A small segmentation model, trained from scratch.
Model: encoder patch size [2, 2], decoder widths [64, 128, 192, 256].
Data: trained on rendered dice on a table, 72500 training examples, 2.8 epochs.
Rows from block 3 of the encoder of a small segmentation model, named by matrix and row number. Rows with one number belong to one neuron. Each number is 50 + 12 x the weight over its row's rms, rounded and kept within 0 to 99. All counts start at 0. After the name is the row's rms in percent of the matrix's.
After each neuron's rows are labels from the 100 images, of 14976, where the neuron reaches its highest value: "lies over" is the class under the peak. Only what is clearly more common there than usual is listed. The data: rendered dice on a table.
# fc1: MLP up (encoder.blocks.3.mlp.fc1.weight, 512x128), inputs 0-127
# fc2: MLP down (encoder.blocks.3.mlp.fc2.weight, 128x512, transposed), outputs 0-127

fc1.209 044:46 72 46 66 46 30 43 38 50 50 43 49 51 29 69 48 53 56 52 61 42 47 47 65 49 52 53 30 42 54 50 54 58 31 51 46 63 32 44 34 43 42 48 46 59 47 54 75 12 46 63 42 49 43 59 42 49 51 57 48 50 63 58 41 55 50 55 39 60 52 34 56 56 58 41 39 32 53 42 57 61 38 58 59 39 46 75 43 79 16 55 63 65 56 54 41 35 58 60 40 46 48 74 54 40 59 68 40 57 54 54 40 29 35 52 64 77 74 51 44 61 40 67 36 37 48 24 48
fc2.209 050:47 36 50 48 39 45 45 57 42 56 63 50 45 24 50 45 39 47 41 38 80 51 65 45 51 39 65 70 50 43 61 50 51 40 35 52 43 75 53 72 51 45 43 46 30 50 42 69 67 66 53 42 52 53 46 48 66 59 66 57 37 69 55 50 55 27 62 34 58 47 49 61 32 55 58 36 57 29 34 58 45 66 56 39 47 70 36 57 24 43 36 46 37 51 68 51 33 63 61 60 59 57 40 28 34 47 27 37 55 54 63 49 58 42 50 69 34 36 45 64 59 37 48 78 65 60 52 35
lies over: die with one on top; die with three on top

fc1.304 109:35 40 38 64 45 58 66 48 49 50 40 75 49 41 48 67 55 76 54 65 28 21 63 43 48 55 55 63 55 64 49 52 65 72 41 44 41 59 86 41 48 56 37 62 47 28 62 55 48 46 55 48 59 65 49 57 52 64 41 44 46 43 55 42 31 43 39 47 32 45 37 56 36 46 49 37 38 54 40 67 42 59 40 53 40 38 52 30 49 33 47 49 40 49 37 64 64 57 43 53 37 48 63 43 55 62 73 43 77 43 28 59 64 56 38 41 43 54 35 64 63 69 59 62 30 37 58 60
fc2.304 102:73 50 48 55 20 41 32 66 50 61 58 47 59 35 38 44 47 37 54 54 58 39 42 47 45 41 46 57 47 48 41 50 60 28 55 55 49 51 38 26 67 42 65 55 59 55 79 53 64 51 48 53 24 47 50 64 66 53 50 72 49 34 59 34 60 51 70 47 48 37 43 55 37 63 48 59 54 54 61 49 46 43 34 63 76 65 47 45 53 51 68 58 41 33 73 44 51 44 37 46 56 52 46 60 41 59 21 40 36 57 46 33 46 52 29 64 44 25 86 54 54 70 41 58 41 44 45 51
lies over: die with four on top; die with five on top

fc1.367 128:60 46 39 74 47 49 43 27 59 45 36 69 29 41 37 71 77 42 47 52 42 46 38 56 57 61 51 51 55 55 31 70 68 49 38 53 45 35 48 63 41 38 31 69 67 49 76 39 39 53 53 37 50 52 41 50 30 48 44 28 63 52 72 50 58 53 36 48 26 58 43 51 50 43 54 57 49 48 29 39 48 34 59 32 34 63 75 53 72 53 40 51 39 55 64 58 58 62 29 44 40 55 51 43 43 51 33 44 40 77 37 35 41 50 61 57 51 45 49 63 57 44 66 49 28 54 44 48
fc2.367 119:37 53 57 53 70 50 69 60 72 67 69 53 52 49 61 61 41 72 69 10 57 35 59 51 44 55 41 45 50 41 52 40 32 56 58 62 55 66 34 43 48 62 37 55 29 37 44 54 44 33 41 22 35 32 51 47 55 66 53 77 50 49 51 51 42 53 44 62 50 34 48 37 55 62 57 66 48 67 36 63 63 41 46 55 62 45 19 60 67 58 57 66 62 41 58 49 71 47 62 57 37 68 49 59 31 35 55 55 41 48 62 51 74 51 43 47 52 58 50 43 56 31 55 46 50 54 47 43
lies over: die with one on top

fc1.148 089:39 58 57 59 51 23 30 65 39 66 50 45 47 43 52 73 37 40 59 48 35 35 57 69 55 31 25 41 54 35 60 61 44 41 38 39 56 26 52 72 41 48 31 40 47 68 79 49 49 36 45 63 33 51 64 57 36 29 41 49 51 36 66 61 56 60 78 49 39 55 54 59 40 74 58 53 42 52 48 34 49 48 48 47 33 57 54 43 71 42 51 48 63 46 47 39 51 59 44 41 61 48 41 56 25 46 46 31 38 58 53 47 54 62 62 73 58 48 31 63 49 51 39 69 47 44 62 33
fc2.148 091:66 48 40 36 31 54 51 49 42 51 45 50 51 42 55 39 28 42 50 48 58 53 32 37 72 57 44 51 53 49 52 49 45 60 50 71 32 51 41 66 56 32 51 51 55 47 39 49 69 49 63 50 52 29 73 68 38 52 49 63 50 74 47 69 68 37 54 33 53 55 45 53 50 84 48 66 60 53 44 55 63 69 62 52 59 61 44 57 58 23 67 54 39 16 56 69 70 42 54 51 58 54 56 44 53 54 57 58 62 54 78 51 79 27 71 52 42 41 45 54 37 65 66 47 41 51 56 50
lies over: die with one on top

fc1.186 102:52 44 46 38 36 59 67 42 50 37 43 56 77 53 37 60 55 45 34 47 42 52 46 68 62 51 63 69 35 28 56 53 53 59 44 32 43 65 40 68 36 43 30 40 44 50 22 52 62 44 68 70 39 31 49 49 51 43 56 28 69 37 40 75 42 56 45 42 39 51 45 39 42 49 22 51 62 43 37 32 44 58 50 54 44 37 44 52 64 37 50 51 42 38 53 66 54 40 56 60 58 51 67 53 66 45 79 57 34 32 70 55 29 66 57 50 47 62 41 62 50 52 55 50 32 28 34 46
fc2.186 100:60 66 57 31 59 48 29 42 42 76 50 65 52 45 62 48 58 65 50 62 41 42 72 38 36 58 47 62 58 44 49 64 51 44 58 50 35 49 48 36 57 65 64 75 46 57 51 30 77 50 60 28 52 75 51 30 71 50 71 58 41 67 35 54 55 46 74 43 35 45 39 40 26 40 49 41 54 55 64 45 50 44 30 38 76 51 55 43 60 52 52 58 43 50 42 48 37 76 42 40 49 70 53 50 50 53 55 60 72 53 62 42 53 54 42 52 45 58 41 66 54 50 53 37 83 54 43 64
lies over: die with four on top

fc1.288 096:41 76 47 52 56 71 47 35 68 46 34 54 53 58 33 43 43 54 59 76 49 43 62 26 28 51 54 33 35 51 65 46 66 35 57 46 49 29 47 47 32 16 38 57 54 63 40 68 50 43 58 49 58 42 53 65 44 43 55 60 68 38 61 41 47 67 47 75 49 64 48 64 66 52 56 56 39 54 57 44 43 41 68 56 57 44 46 36 50 65 34 49 49 68 42 44 42 66 59 38 41 26 52 77 58 55 22 33 54 44 39 43 58 48 68 59 35 46 55 45 51 49 63 55 39 53 50 31
fc2.288 095:52 54 43 45 39 54 42 29 49 40 58 59 51 53 49 56 40 59 43 59 44 55 28 66 47 38 52 45 30 31 47 69 42 56 52 36 45 83 59 44 48 47 53 54 55 59 76 53 67 43 72 56 52 45 57 55 42 49 46 69 56 63 49 23 30 55 39 64 53 42 53 50 48 35 33 64 64 47 37 56 77 74 92 42 46 45 52 39 61 48 59 46 29 74 32 54 57 42 49 65 65 39 52 54 33 30 74 29 60 57 51 52 52 50 53 52 47 68 43 48 62 53 54 62 44 51 51 60
lies over: die with two on top

fc1.388 094:91 70 30 48 70 47 42 48 65 44 47 45 37 59 49 63 54 54 49 56 36 74 58 45 31 62 58 44 73 59 66 28 65 59 37 66 60 37 45 46 20 61 44 54 44 69 65 39 51 52 51 52 36 58 51 52 34 52 55 60 56 53 45 53 46 41 43 52 63 31 59 50 48 70 58 79 47 37 44 44 62 52 70 59 34 67 29 57 70 31 49 45 38 61 42 37 36 48 61 46 64 42 42 53 63 45 56 59 33 42 50 66 40 59 40 59 61 57 51 29 44 61 42 45 44 55 60 56
fc2.388 101:55 59 42 47 49 50 56 45 32 64 59 53 66 39 50 53 46 43 56 58 34 37 44 36 50 22 21 56 49 39 57 58 64 46 44 66 68 66 66 50 48 44 37 68 33 37 60 54 73 61 42 54 56 40 47 53 45 56 36 37 53 66 43 66 43 54 60 57 50 68 60 67 55 17 39 73 67 35 53 31 51 45 62 50 42 56 48 58 30 50 52 46 35 45 55 47 45 31 46 41 29 31 44 27 51 52 47 52 52 32 54 47 28 53 51 51 46 48 57 44 53 21 50 44 38 64 11 45
lies over: die with two on top; die with four on top

fc1.202 097:43 48 49 64 42 73 64 72 62 43 57 67 44 56 67 58 28 47 46 32 68 44 42 49 42 46 54 67 43 56 50 61 76 51 56 55 54 57 58 40 36 35 32 59 56 39 41 51 30 40 42 72 59 59 53 74 51 65 45 57 39 46 17 75 33 45 60 36 46 46 52 70 45 40 41 49 58 41 57 43 48 46 50 65 49 54 63 41 66 58 67 41 38 46 49 60 44 59 63 34 41 45 53 55 61 65 69 40 48 46 52 34 74 59 60 27 69 54 40 60 32 67 38 69 37 57 48 63
fc2.202 088:46 57 47 46 52 40 39 39 43 48 37 56 64 56 32 39 54 38 32 70 39 63 48 60 55 62 36 59 77 59 21 48 33 51 36 52 23 51 32 63 50 56 45 36 51 41 56 37 49 45 51 54 52 93 56 32 61 44 60 50 58 53 63 52 40 38 54 48 45 64 51 76 53 66 46 52 58 52 64 32 44 43 50 38 75 64 35 26 37 46 66 43 66 53 50 39 62 41 55 62 43 41 45 49 44 53 67 40 43 45 37 61 36 36 75 46 64 61 54 58 53 54 41 56 48 18 55 46
lies over: die with four on top

fc1.74 113:44 41 47 60 50 62 59 42 33 45 43 50 28 45 24 45 58 36 75 59 36 36 51 90 68 54 45 39 60 62 46 28 54 50 48 47 58 54 66 46 57 62 44 59 57 61 43 47 60 37 50 63 45 40 51 62 56 54 45 59 46 39 43 39 62 74 57 69 42 37 37 50 43 61 47 48 41 47 40 38 30 51 66 63 40 47 27 13 43 66 52 54 52 69 42 48 47 54 42 49 42 73 57 47 46 45 19 39 30 58 44 40 38 68 59 37 67 44 54 51 64 53 32 56 50 66 44 56
fc2.74 099:51 36 45 34 54 68 35 48 57 67 54 39 41 53 44 42 27 59 40 65 48 59 41 42 63 63 41 61 68 33 72 38 49 47 63 43 53 50 47 57 62 63 54 41 83 53 39 62 46 50 47 56 36 52 48 45 43 43 76 42 51 64 28 52 46 36 50 35 67 51 43 61 38 51 46 57 28 21 61 60 53 43 47 53 62 22 83 73 41 48 63 35 45 38 55 59 46 63 37 53 34 50 48 42 62 60 51 45 55 36 60 70 47 41 58 45 44 63 63 67 41 36 69 58 57 50 65 31
lies over: die with two on top

fc1.499 082:50 47 58 44 51 52 38 50 30 52 53 27 58 50 41 73 57 70 35 67 47 49 54 59 17 33 49 46 59 43 40 55 39 59 57 17 51 18 57 60 41 52 61 55 40 73 41 51 38 47 34 54 43 33 59 44 32 40 62 56 50 39 48 57 69 70 68 51 38 39 39 69 45 45 58 56 51 54 43 43 85 68 44 46 46 55 62 54 44 41 37 46 62 48 50 50 22 60 43 53 60 63 62 41 37 54 62 40 59 40 45 61 67 67 73 45 47 43 38 54 36 45 42 39 29 49 52 53
fc2.499 081:50 44 30 49 48 51 59 60 52 49 43 36 61 70 50 37 55 39 51 33 56 33 35 37 49 58 51 65 67 69 55 50 49 47 35 51 50 36 50 52 47 87 56 54 45 38 36 42 60 55 72 50 54 60 22 67 35 44 53 46 70 61 51 83 48 54 62 46 52 49 44 60 57 67 50 60 52 75 56 68 46 57 26 46 44 70 47 46 60 68 47 40 68 66 50 48 60 53 40 41 40 55 49 25 61 48 60 47 37 51 66 62 72 48 37 47 63 23 54 32 30 61 49 41 63 62 63 52
lies over: die with one on top

fc1.483 097:40 55 59 64 38 23 28 64 38 44 38 51 54 33 38 61 50 46 50 40 49 25 63 57 61 43 50 61 60 57 29 73 51 55 55 65 54 40 64 37 44 59 44 43 68 61 57 57 72 53 57 38 45 39 62 59 66 60 40 60 62 73 60 61 41 49 33 67 49 37 80 59 39 48 60 69 48 56 38 72 60 52 72 49 53 38 53 40 77 56 57 58 63 50 41 57 47 59 49 51 57 36 61 37 58 59 46 37 26 54 43 72 38 71 57 65 51 31 57 56 58 54 58 38 59 65 46 61
fc2.483 096:54 48 61 37 52 53 34 36 48 52 50 58 47 53 50 41 19 70 41 53 45 58 39 50 55 22 38 34 39 49 48 66 56 64 43 61 23 50 39 55 35 68 65 41 51 39 38 53 27 54 20 41 53 33 68 45 43 54 75 58 34 46 39 52 62 25 43 65 50 64 27 66 62 56 33 18 54 55 55 50 38 50 42 44 50 64 44 58 29 55 65 48 60 54 70 59 36 41 60 43 44 52 67 34 51 51 26 41 63 55 57 40 52 44 54 57 38 64 60 38 46 44 45 49 48 52 39 41
lies over: die with six on top

fc1.473 118:44 62 51 51 50 31 43 41 38 61 49 46 52 49 42 39 70 44 27 58 34 60 44 65 42 41 36 59 58 55 62 41 35 60 30 44 41 44 51 48 36 45 49 62 53 31 42 64 40 31 74 50 62 55 62 47 37 55 24 53 56 46 72 63 40 53 48 49 47 42 50 40 40 60 59 63 71 48 51 55 38 53 50 56 36 42 58 42 44 27 53 69 38 33 34 46 39 41 28 57 68 47 52 72 42 48 59 55 44 83 73 25 51 30 37 45 36 43 40 53 63 64 48 66 36 55 27 31
fc2.473 109:54 57 52 31 57 50 54 23 44 38 72 38 61 55 56 46 46 40 40 49 55 53 44 57 68 57 25 62 57 50 43 58 64 40 43 48 72 56 46 43 33 50 45 59 46 52 41 32 41 46 54 43 45 25 39 67 70 62 41 30 57 70 50 43 67 67 61 43 44 51 34 56 52 50 55 62 36 57 75 75 42 58 63 52 56 57 53 66 43 70 55 42 39 34 70 57 62 47 67 48 47 43 30 42 57 47 29 40 54 29 63 64 51 41 43 63 52 74 88 56 56 54 37 59 42 54 41 60
lies over: die with three on top; die with one on top

fc1.131 106:55 62 36 63 36 39 74 64 50 53 54 42 44 63 27 55 59 42 63 58 24 47 45 63 42 57 68 56 44 83 55 28 44 67 56 39 36 41 62 67 38 63 37 58 27 45 51 33 36 68 60 52 67 61 59 60 67 71 47 53 40 40 62 54 50 33 30 53 68 53 46 48 62 47 43 55 52 55 52 45 35 63 53 38 62 66 53 40 57 39 37 38 47 56 41 36 57 44 68 60 53 41 48 32 63 65 31 55 46 41 38 46 43 68 60 44 37 58 44 32 36 29 68 43 51 57 58 68
fc2.131 098:58 63 37 61 60 59 46 55 61 57 69 70 54 33 52 72 51 54 46 70 30 52 53 56 75 40 37 50 51 39 48 52 63 78 30 51 50 38 47 56 46 51 44 49 58 61 56 52 48 40 50 34 42 28 60 57 33 15 42 64 53 66 50 57 32 41 74 66 50 60 67 45 67 50 29 66 47 55 62 39 49 40 32 43 54 57 64 50 58 61 34 35 46 64 41 38 43 61 55 44 42 58 35 36 71 53 47 72 63 28 42 69 39 60 49 48 51 30 53 42 50 54 28 53 52 43 36 39
lies over: die with five on top

fc1.119 094:48 63 28 43 43 48 48 16 29 47 36 66 58 28 40 46 46 40 56 54 40 51 38 55 35 49 55 45 50 35 49 43 52 75 36 51 73 37 64 43 61 69 64 34 51 70 59 32 52 63 29 44 47 44 49 46 65 50 46 56 32 55 58 57 57 63 30 63 36 42 42 31 28 55 49 51 47 57 45 58 48 70 50 61 53 47 48 32 56 42 53 70 43 46 43 31 72 39 40 65 46 45 37 37 38 38 44 40 37 47 47 40 49 41 35 66 74 61 55 34 40 50 29 38 79 49 55 45
fc2.119 085:40 50 40 67 71 62 46 62 33 51 51 49 35 50 47 71 53 28 60 48 62 54 40 45 46 47 73 65 54 55 46 66 63 41 35 33 36 62 30 24 39 64 39 47 55 62 46 46 39 32 75 58 49 19 67 58 37 47 52 38 50 51 49 28 39 36 72 47 57 49 43 36 42 60 59 33 51 71 66 39 59 65 37 24 53 33 45 42 53 51 39 40 41 41 55 33 63 49 57 34 67 33 37 46 67 65 65 49 51 43 57 43 41 63 51 53 44 54 55 32 41 33 52 58 44 47 66 51
lies over: die with one on top

fc1.491 092:57 45 49 43 51 35 69 51 70 47 53 50 63 59 31 61 63 32 30 61 32 52 41 59 41 53 55 41 51 47 53 32 55 45 50 69 46 60 31 58 35 59 40 39 48 47 58 58 32 37 37 59 32 40 66 27 40 44 13 26 58 50 63 54 72 49 51 53 70 68 59 33 67 55 58 56 63 41 46 39 43 76 46 46 46 69 47 35 37 65 39 50 35 52 40 59 52 40 40 69 46 51 57 37 50 77 64 48 53 73 52 34 52 40 66 39 57 65 48 35 49 54 51 49 34 43 59 45
fc2.491 072:43 67 50 60 52 53 63 68 58 22 48 65 43 34 24 57 52 38 60 46 42 46 70 34 48 63 48 56 62 39 54 54 63 53 38 80 56 39 57 68 42 63 35 40 67 30 56 47 59 44 30 48 55 47 53 42 43 54 36 30 62 28 72 45 39 52 55 58 66 54 69 30 62 57 35 57 30 54 57 58 33 50 88 63 44 65 60 52 52 36 60 46 33 55 59 61 37 49 42 37 39 60 40 52 50 42 58 68 63 53 64 48 49 64 40 64 45 52 61 72 46 43 43 50 52 59 41 56
lies over: die with six on top

fc1.435 081:47 45 64 55 46 45 51 44 42 45 34 57 42 48 39 40 48 61 48 51 45 66 58 33 44 34 38 43 36 51 33 41 47 33 50 56 50 37 57 64 47 64 38 41 49 51 74 54 54 46 60 34 46 44 58 44 41 52 51 59 93 65 42 39 56 67 56 44 58 36 48 53 33 40 63 40 20 58 29 72 46 55 58 60 38 61 54 38 47 30 56 53 32 40 27 25 20 43 64 40 57 37 41 44 49 54 48 60 56 34 41 52 43 70 51 63 69 57 39 51 46 51 68 58 31 47 36 22
fc2.435 077:81 55 37 70 47 47 62 59 50 55 65 41 41 42 57 33 54 66 77 76 60 54 39 37 59 72 43 51 74 76 61 45 39 43 47 59 55 51 55 34 50 52 61 79 42 54 62 58 44 60 41 86 48 66 51 42 48 46 37 55 29 36 45 42 66 37 55 78 40 47 55 42 46 59 56 48 59 58 54 56 46 51 63 51 52 58 57 43 55 61 47 54 66 50 50 57 26 53 49 58 43 47 31 61 45 28 48 46 57 52 43 66 50 72 35 52 52 72 49 60 59 50 69 58 71 45 38 52
lies over: die with four on top

fc1.171 129:57 60 43 60 37 42 54 46 48 67 46 45 39 60 34 55 66 56 63 65 58 65 46 36 43 56 47 50 48 73 58 64 53 35 49 45 29 60 32 64 30 18 61 52 41 32 50 45 46 61 54 53 56 54 51 45 60 56 37 29 49 20 43 62 65 69 60 62 57 63 37 69 57 44 46 41 41 50 44 30 44 46 30 38 57 24 48 44 53 34 43 44 61 56 39 46 58 65 45 60 36 71 54 57 36 68 48 61 38 66 47 55 60 31 39 44 75 47 47 45 25 69 30 54 67 50 48 39
fc2.171 127:44 59 61 47 37 51 53 76 35 64 35 70 75 49 56 28 32 59 72 42 47 61 39 53 50 59 50 39 45 55 47 48 25 33 69 63 42 66 49 67 74 53 28 52 58 46 75 49 42 35 39 54 58 52 44 50 55 46 51 77 69 33 32 42 52 61 58 51 40 62 31 38 54 64 58 54 27 33 66 57 41 56 46 58 53 44 50 65 70 49 40 48 57 43 40 47 44 56 43 53 64 50 42 44 52 72 53 60 48 29 49 61 35 39 79 46 51 42 62 78 56 45 44 54 50 46 46 55
lies over: die with three on top

fc1.195 066:25 37 66 50 37 63 61 53 65 59 55 40 56 59 37 50 57 59 40 63 38 34 54 24 73 62 65 61 52 58 80 38 49 60 48 43 55 29 53 43 58 58 49 45 49 35 60 44 48 45 34 50 60 54 71 53 46 66 53 49 62 47 48 60 37 46 53 54 24 55 43 54 50 59 34 43 26 30 48 73 42 70 49 51 51 46 44 20 62 35 67 51 68 49 37 43 50 38 39 58 55 45 73 63 51 51 56 45 55 65 63 66 57 52 32 65 56 71 73 44 53 72 57 45 41 55 55 35
fc2.195 070:40 66 49 62 47 25 48 42 69 42 55 43 54 57 38 49 36 21 20 42 44 63 56 47 35 54 47 48 64 43 57 61 67 43 42 31 54 37 45 39 55 38 38 51 59 76 61 87 48 32 59 51 35 35 48 56 50 59 33 34 29 45 45 57 26 54 37 57 44 59 59 43 18 26 36 55 27 50 46 46 40 63 48 58 55 54 38 48 27 57 46 52 49 57 36 54 53 59 47 49 42 38 40 48 32 68 55 61 48 63 39 46 53 45 55 46 25 55 41 33 47 59 41 52 59 55 41 42
lies over: die with six on top; die with four on top

fc1.488 091:32 43 29 56 52 44 52 64 63 53 47 48 32 36 69 48 51 63 43 50 63 40 48 41 61 45 48 66 45 48 21 50 75 31 69 77 58 41 59 46 50 65 53 46 49 63 49 56 44 38 29 79 46 41 39 48 61 60 73 56 48 45 59 42 59 44 59 43 45 34 62 49 29 21 44 39 44 58 47 53 51 54 67 53 46 39 55 38 35 34 47 55 48 58 31 40 60 56 32 35 40 69 37 36 45 43 48 54 37 38 67 49 32 56 60 47 35 37 45 65 41 78 28 46 38 33 54 49
fc2.488 093:42 57 55 56 41 43 56 57 54 66 38 67 57 52 39 36 45 66 33 28 44 64 48 56 48 62 33 65 45 57 49 57 61 61 55 48 70 66 17 46 37 40 36 42 58 45 74 49 39 60 54 63 51 32 37 63 41 30 56 64 47 48 20 50 46 66 49 57 61 71 49 60 57 70 51 32 52 45 72 44 75 36 48 47 40 30 66 48 46 47 51 54 53 33 51 55 55 59 37 76 41 37 64 37 51 62 55 43 45 63 56 58 38 61 48 72 42 28 49 44 55 66 74 44 63 44 48 64
lies over: die with two on top; die with three on top

fc1.402 105:40 28 45 32 38 41 59 71 51 58 21 49 34 55 48 62 63 47 63 66 67 37 45 51 58 49 63 61 29 46 61 69 46 48 46 42 40 30 37 34 46 57 47 60 55 58 20 40 55 61 63 66 33 52 58 52 42 39 54 49 46 57 48 47 60 37 51 55 61 31 55 46 51 40 36 53 67 32 23 36 38 48 58 48 48 45 39 56 49 67 70 37 36 53 64 48 42 37 42 58 49 25 54 63 36 46 52 38 28 39 49 38 34 32 58 57 55 44 72 57 79 36 55 64 41 51 33 49
fc2.402 114:39 56 58 44 66 51 42 27 50 36 51 63 59 58 67 60 32 41 34 47 56 68 42 50 36 48 38 28 57 43 49 42 61 61 59 53 44 58 37 32 39 42 69 47 65 43 33 42 38 41 60 64 42 42 31 84 85 38 53 73 59 56 53 49 62 62 57 56 70 58 58 58 36 54 47 40 48 55 54 60 68 67 47 51 69 59 53 62 49 59 45 53 54 39 51 62 45 54 66 59 43 34 45 60 36 82 60 33 61 39 61 44 78 54 46 40 68 63 59 57 45 46 55 46 64 44 61 60
lies over: die with one on top

fc1.65 093:59 27 45 37 63 68 65 29 38 51 58 30 49 47 43 61 40 54 78 33 56 45 53 82 73 53 63 51 50 67 56 41 63 51 49 63 40 67 42 58 51 50 48 54 50 49 34 46 50 50 54 38 29 46 26 30 34 69 52 51 36 32 56 47 65 51 54 61 62 60 38 57 64 57 39 51 56 43 37 40 58 66 72 56 32 42 70 60 56 50 68 78 62 39 61 53 50 36 41 41 55 60 40 61 55 61 43 53 54 40 37 28 46 55 75 53 60 52 41 58 38 57 54 54 54 39 42 27
fc2.65 103:40 64 73 43 57 51 53 75 57 52 38 49 30 61 46 26 45 59 49 53 31 58 67 39 43 64 61 41 34 39 40 67 51 48 48 54 42 42 46 43 35 36 32 33 58 60 47 61 55 39 45 50 68 29 33 50 37 44 48 27 78 63 42 55 39 39 42 45 67 33 49 61 36 38 47 35 38 51 39 32 27 35 46 66 52 53 50 57 50 59 41 37 52 37 23 55 45 57 65 53 60 61 57 66 40 48 69 25 46 49 45 43 36 51 33 56 34 70 56 40 42 50 53 50 48 66 71 41
lies over: die with two on top

fc1.479 097:41 78 53 51 62 41 61 49 31 42 27 50 43 51 51 33 62 54 42 66 58 52 55 77 59 64 51 27 62 47 49 45 56 39 57 54 48 48 52 56 48 43 51 49 32 59 61 43 56 54 78 40 44 53 43 43 35 44 39 51 80 54 58 59 66 39 55 52 67 50 54 39 52 41 45 54 75 40 57 41 51 35 68 54 53 47 76 27 52 43 62 29 59 59 36 46 31 59 59 51 39 24 64 48 54 51 40 42 59 46 56 72 32 45 49 38 37 57 32 33 62 59 50 51 49 13 35 35
fc2.479 086:37 39 65 62 46 41 65 50 72 59 54 45 75 48 33 49 56 68 67 51 55 58 41 49 13 58 61 44 57 51 49 29 44 59 40 38 59 48 56 44 45 51 51 47 70 68 26 57 63 64 50 33 57 50 40 45 61 45 52 54 59 18 52 43 64 46 53 68 45 27 60 56 51 51 55 18 47 60 65 48 37 32 42 51 53 38 41 46 38 31 50 64 40 40 59 45 57 55 60 65 42 43 62 69 50 58 61 61 47 66 50 86 44 46 44 52 50 49 75 44 52 53 41 69 51 67 42 38
lies over: die with five on top; die with six on top

fc1.474 077:55 73 32 51 28 58 44 68 56 36 60 53 47 40 32 19 54 70 59 52 56 54 40 40 53 59 68 65 38 43 53 53 48 52 45 48 68 48 51 56 47 42 74 69 56 53 26 47 56 34 67 52 57 36 54 46 67 48 44 57 57 34 61 65 62 47 62 68 42 54 67 48 54 46 68 49 40 54 23 53 54 51 58 34 49 52 61 29 66 36 77 32 37 33 52 32 48 79 39 59 36 53 34 57 27 55 52 66 45 46 45 39 47 61 54 71 52 50 56 63 47 57 57 59 62 51 33 53
fc2.474 088:38 53 55 37 62 50 54 58 50 54 44 51 54 48 40 60 41 44 62 63 30 46 35 39 27 37 45 45 57 59 47 57 25 60 22 41 61 56 50 39 40 31 67 42 33 26 36 19 36 37 58 50 56 59 47 45 50 68 37 61 61 54 47 40 49 39 46 48 57 51 47 62 43 34 31 25 38 45 61 70 23 59 61 63 62 30 38 51 39 43 38 50 53 66 49 56 30 35 46 35 51 44 61 49 48 49 62 42 47 29 50 48 45 38 47 41 53 62 66 28 46 51 78 55 39 40 32 31
lies over: die with five on top; die with four on top